{
  "encoder_widths": [80, 160, 320],
  "eps": 1e-10,
  "steps": 12200
}
Rows from block 7 of the image encoder of a small contrastive image-text model, named by matrix and row number. Rows with one number belong to one neuron. Each number is 128 + 24 x the weight over its row's rms, rounded and kept within 0 to 255. All counts start at 0. Numbers have three digits each.
After each neuron's rows are labels from the 100 images, of 14848, where the neuron reaches its highest value: "peak on" is the class under the peak. Only what is clearly more common there than usual is listed. The data: drawn branching plants. In brackets: how many of the 100.
# fc1: MLP up (encoder.blocks.7.mlp.fc1.weight, 480x160), inputs 40-79
# fc2: MLP down (encoder.blocks.7.mlp.fc2.weight, 160x480, transposed), outputs 40-79

fc1.100:104114140092121117124123163115128125166103127117146158164160102177149144142093126119124103122160145149124109110150087116
fc2.100:114122103152130173118111134120126151155135108132172141088078083149091115127094144156129117138125093159115117166110116121
peak on: wood (39)

fc1.405:157132143114130062112090119152134091106116101144158113128133139134153119163117124126091152149176140142085142109154117156
fc2.405:151154115094141093141106131144111146140124105167113157092143159120145082143145127145145121131057140140140144148124152099
peak on: ground (44)

fc1.341:111093124126070108108120159143122134146094144140119120162114123118162147127164130154138136129172159103099138191109123109
fc2.341:148147163097133067107162119142160118131122104133126140138128149143101159145181154144110109095154133118152150123108199138
peak on: wood (40); foliage (28)

fc1.23:146134086137124120162087134118151106078130087154141133067120103100111176131150099108121187160142133114132143123117107118
fc2.23:102067134160127081109160130151112158149197123120151116131152109153165114130092108116153104140100148160146140107154114104
peak on: ground (82)

fc1.317:139164145131137126108103122105188087128127127143130127084113152113145163153168132117095156144155132107107133143123073148
fc2.317:087103098162124141146151100111140124140106135124153085140121099124115113071087129121135131115154119141144158133167121134
peak on: wood (33)

fc1.109:107158091083136134110112147116072108118109130126134104141111141151171121159109111110164160132116112141108150175126124117
fc2.109:106134142106126111128137109135173123110131151116122141149139149107142147120140120103086143155117117162136131116096122167
peak on: ground (97)

fc1.468:146098120088164118158136151156102116125118177144143160110133093133103144163062111134118147166137097121138120116141112177
fc2.468:141095142100155124130120108139157114175168119135151121097098115174121094130114124155156093111119102149173143109177124149
peak on: ground (91)

fc1.221:123164126104119118144107115158173084088133127138144093133158102120155120144082142136102128099144151102108115133096101126
fc2.221:140134176113143140108157169124136142161129093177114112139179137140117116128091098147154135091131123124128149122146114136
peak on: wood (41)

fc1.269:133150090101156168114128145141124129125133134144101127122152122110081201142143122110150112100117131127134173114164127116
fc2.269:138130157105134117133153101138158120150135123143107120130175157119148143106155106132155136087122123177128168109107143135
peak on: wood (86)

fc1.70:125142121101120086157108165115119107128100117150135142136147106100121157146136110144135142145103158158116135134153135151
fc2.70:100178136127112137159158132117121119154125152113114152140133130097122128098133129104137122124127150229177116148124127093
peak on: ground (53)

fc1.2:163108106125145132160121133155119117118122120157080174111132123123120103141161141131123141163159154098172118122121109124
fc2.2:127110153143106120100183173105109157071109139145124132149171136126149124167108066134121161161109143151094130116115064148
peak on: ground (60)

fc1.142:142138146122135124106095105147120140173144120138114136189166140142108098144127116118166059155115160157098124123106115146
fc2.142:131106128182101124124150122129097135101132156094123104144153090101151152138124104079147160113147127085127081110105113112
peak on: wood (61)

fc1.170:169106076109143156183130136131107106115124157134175137122152119126171112142096142125173149155122153134138128156087132121
fc2.170:114114142129141115118103095142170113139136157114169105115084144144119109143123158130123086146133101181150144145139148143
peak on: ground (100)

fc1.445:132123093130086133094127104127118142124149164147147132150175069117119157130140153161108120119150135106159168111128122172
fc2.445:121138140119131155148174148134118096144119130146160147107105114119108131129103130117149105171108112197164138119116099144
peak on: ground (47)

fc1.442:184085148109127119122097108106121128119148128125165087126135179137133136138138132116152153132129143103131158153115122156
fc2.442:115132133087102143122158078158131116156130141089133171109130130118084149194143163109113103107106135120146128128096173084
peak on: wood (33)

fc1.116:113110169170158148171122127150105155110130117113146125160104112131133124144155125147147117135154119120107133141095104163
fc2.116:135135151094150075111157133122135137127144119174136117154185157143169163075164093132103144140117168107114123133125134143
peak on: wood (28)

fc1.96:170110152112147145101103132109131133107162158122106157153180116086101139139097149160142104139119111119134151101097147125
fc2.96:085094102135104125162139092129096096142100135106133133103102112140088127135119163116122113134175134214164142117151110164
peak on: ground (44); wood (30)

fc1.87:128130124113103122173113108115140089127177139146135129143155123117134138135123135126099126123133165125101172112137122150
fc2.87:120130147102108134121137133103128129146121092152105127142192140115127129101134127144155140109121160114122160131126116137
peak on: wood (36)

fc1.281:136140136116109121159131139090121146100164132127126133142148103142133126129125059127152148106165119110146107113143090120
fc2.281:077127138094128144130134133123149067143115079145127111123119181084128159144145129158136166106172112198116131154120129162
peak on: ground (52)

fc1.467:110122140177094114132113136124080143133144157125106100131132137153103120164064104100179145090136122157118163143159146110
fc2.467:131124150095153145172125139149073115159074122126099134127137127119136121123099141136167156167107143138142132158100122115
peak on: ground (98)

fc1.252:123148169161140113164103156155103130151155156174139154131126126150082126116137124136118143140136128132100105124098110105
fc2.252:143099175130136145095111128121131132123144152121157081099101153156140109159113100136153151115150122099138110140125113129
peak on: wood (44)

fc1.265:164085153129164106116115130099095080173129141161126137191136144142101117124141111094155110092153133122135130079146092138
fc2.265:122082118160136162117141111128125143115142154122154117099078103176115101118120111132113131153154108154118116119131082159
peak on: wood (36)

fc1.203:114159141202141103090138110060124150118109134168169117115110130120166129140140146092127137121152124130096095115099078114
fc2.203:116098136135157100120151113136155090156115124143146083124121139146073150120128110138122111112184117168142168085141139141
peak on: wood (33)

fc1.85:103220106153083114152121112134141113096111114113113125135099098140132177156117093098160081153134155135125118144128122107
fc2.85:158124133151127141095114115110180151097153167116131122110107163141130143107148118123099121129144105103106127145098125135
peak on: wood (33)

fc1.30:117104145180165138143090125138129104123132150142165153120146145178076136147193131097105108136127125135118137134154132102
fc2.30:121114110124143075108137126140087150120125136143115103137164153095160133114150101109118124093160168182145156100123127150
peak on: wood (40)

fc1.309:154134157130152173147125127116126101143154163141151125115154097119098142155084093126158143088149113088125131147084138126
fc2.309:076118140100166122101135094140151127130134100121151124124120146167124132103141125139092095127164102139130153101172125162
peak on: ground (93)

fc1.25:144152153113069145172103135167131124161129157145090123155167107157162135150135148144115152096146127098114094130146112163
fc2.25:114142114146128129140120103107113137118139133137145120143180135121118163124129103127126155086135176105141133118080118071
peak on: ground (84)

fc1.308:123122162154103126114122202132143150180127133118118137106120141099149133115149122082143142136162134113130115089112125139
fc2.308:124097186105135112119177137131160137084136122116147119168162113171151146109144072119130141125082137088104106100135114112
peak on: ground (83)

fc1.277:182130125119134112145076172063099149130149119134138119150132126115159179133126120176167144133143123119117180113114129130
fc2.277:099123155108118139126142105123135083151124121109150136129101096128100129140100155121153144137129109202188114130147124121
peak on: ground (40)

fc1.181:119146130098140146125106139078152154120116143135164117086118112119184139133134129138148171127117137112113151100133126134
fc2.181:095119095141122167142133088129139110163110135092175125095088103110083109133107164124162123082146108132156119161129158091
peak on: wood (65)

fc1.121:127158143126089144127112155120147115093141141146090134122120138109135162154095083119120082150130132159109118143072153107
fc2.121:076109113134125148154108126104137113115094151095142118116084140169103131125123126147099131134154125187154136151163123143
peak on: ground (59)

fc1.328:143160146098150061116130088142137132123148102110140142167105101137170148151159130134137142128157111081139123126076143133
fc2.328:061130125121090154156117118098077104142122128130133117115142129134108154120113116151125136124171129225125121135160077171
peak on: wood (61)

fc1.466:146127147110095139130116149095129116147146170110091108140152130092159126107110116120136157123120131064153097111116153121
fc2.466:115121133093146120119148135112123090103153133135136110150146137120122125119121121117113142116142165111136135129133172080
peak on: ground (37); foliage (35)

fc1.398:166112086087134097118138181148112114141103122136112131141149137146110118150148114126142098127135126147134141130141127141
fc2.398:124117152150131131114084104092148142133122174118088072121151142114175144110130096119156164133153124165117162146130081140
peak on: wood (74)

fc1.394:197163155086138108122131084096129118124150143136108106187106125153144151136153161116106084146089150077132171128122153138
fc2.394:100122106165097156159129099117090131130105141097130123111109094105102110122128121104132139179162109142146112143112092161
peak on: wood (33)

fc1.458:138104153114084124141100119141111161130100139150120162134121098110122148127068127158123127110121085077119122142081097167
fc2.458:125178109109157154109076098119148114134130148138099129122156181103156131130156158127113119153116140122091138155093112119
peak on: wood (41)

fc1.118:161051108121114085164113157139133093144163114133095151158141097107150125134159148127151106163143140151110153117158130134
fc2.118:111123131128147131087129152129132170138170107143138128109081117118086124123111160147143151135156106155137132134112113179
peak on: wood (29)

fc1.452:167124107119167134173097117160165128125142116174138127170164105122114160129101145160123111124160110130108127110083118153
fc2.452:082141107113142142121116127148127112164102078127117147087106134114101120142125146141127139147134147200144148113145106132
peak on: ground (41)

fc1.153:140119111095149136126124135101119149097130127168106122120121152103148132147146098112086133117130125106140140131157143100
fc2.153:136099138125163152100121152145166151135138082166147121109083110175095120070101137154155099141124127092105125106158096150
peak on: wood (25)

fc1.130:116114119137134159109096179134139098131130183095149157140136109107153130119105133094154091102131134110110081157121128147
fc2.130:123136134106147148143124124155134126159145129162127141086104120121110113127089140179174125098125092159176168139105144124
peak on: ground (84)

fc1.344:144143100120119108145087080152096083133106125135123130134162099136121152128115093157120149141149121110130140137162134084
fc2.344:098116160095117115173139128134098132129136097144107142120126123104130088075121105142159133178082125183157144136146083137
peak on: ground (36)

fc1.396:158118141097159146123130123079087121098079136142125116126126138102100146128098111130165115126128125125132133169138114125
fc2.396:095142127172079140166094089106143126110103165094123133145116133092128123158132139109130118140153108158167117172148128131
peak on: ground (47)

fc1.428:119160115137120139120121090125127144149145114133092106165152204107163121144114113104106167111145153127125128157102092152
fc2.428:093094118130140139122167137136140103155162094144169137137140103175124124138100127124158141100130144115137120097153120099
peak on: ground (85)

fc1.290:183133143141104103161114132106125136156143144137145105122102125118110111121145124142130144099123116119128091148101127145
fc2.290:124146108124119141146112080136147072162115126120163133120142147113135128088183128118109137133141195171138123135116110122
peak on: ground (54)

fc1.443:132149136098126111129118108096148115138126164195136125106120130146156137133106093150167150132127118085130123170078113113
fc2.443:085118127135123148113119120117160157140156145132165134106096130172085139143094137166115128092151081171153148132150145138
peak on: ground (94)

fc1.377:167141159094100131151134125156136177131154151136113114152139134118149122129113153140162135165153104131107138146093145150
fc2.377:104152114126125113123155119136147106122139132087110156156134140082147133128157127089085106108180127162150095108109148139
peak on: wood (41)

fc1.461:142120156112115115155100144142175112083114153137199166121193144141104144151145103116163175161136112127107164129152084132
fc2.461:132165119096088121131163168122142146109085120131091152138157099094106119180139145129143116122135120100108154138101148131
peak on: wood (45)

fc1.108:178101117117143128125105144135151157101167135161114103135112112146121112112102102103105127103112144119147096137149133120
fc2.108:143134148063143117133134137155151127111118093167112130133183161114123114095136099123174145122096193120110130107095100110
peak on: ground (40)

fc1.386:115122083104139137140122141095153099116108169137152122137127133116114160150116096082150169113134116158142170089123120109
fc2.386:085124164102143144087120115114148142108160119130153122160147137149117179076101111121114151122119122150152135097118107157
peak on: ground (48); wood (36)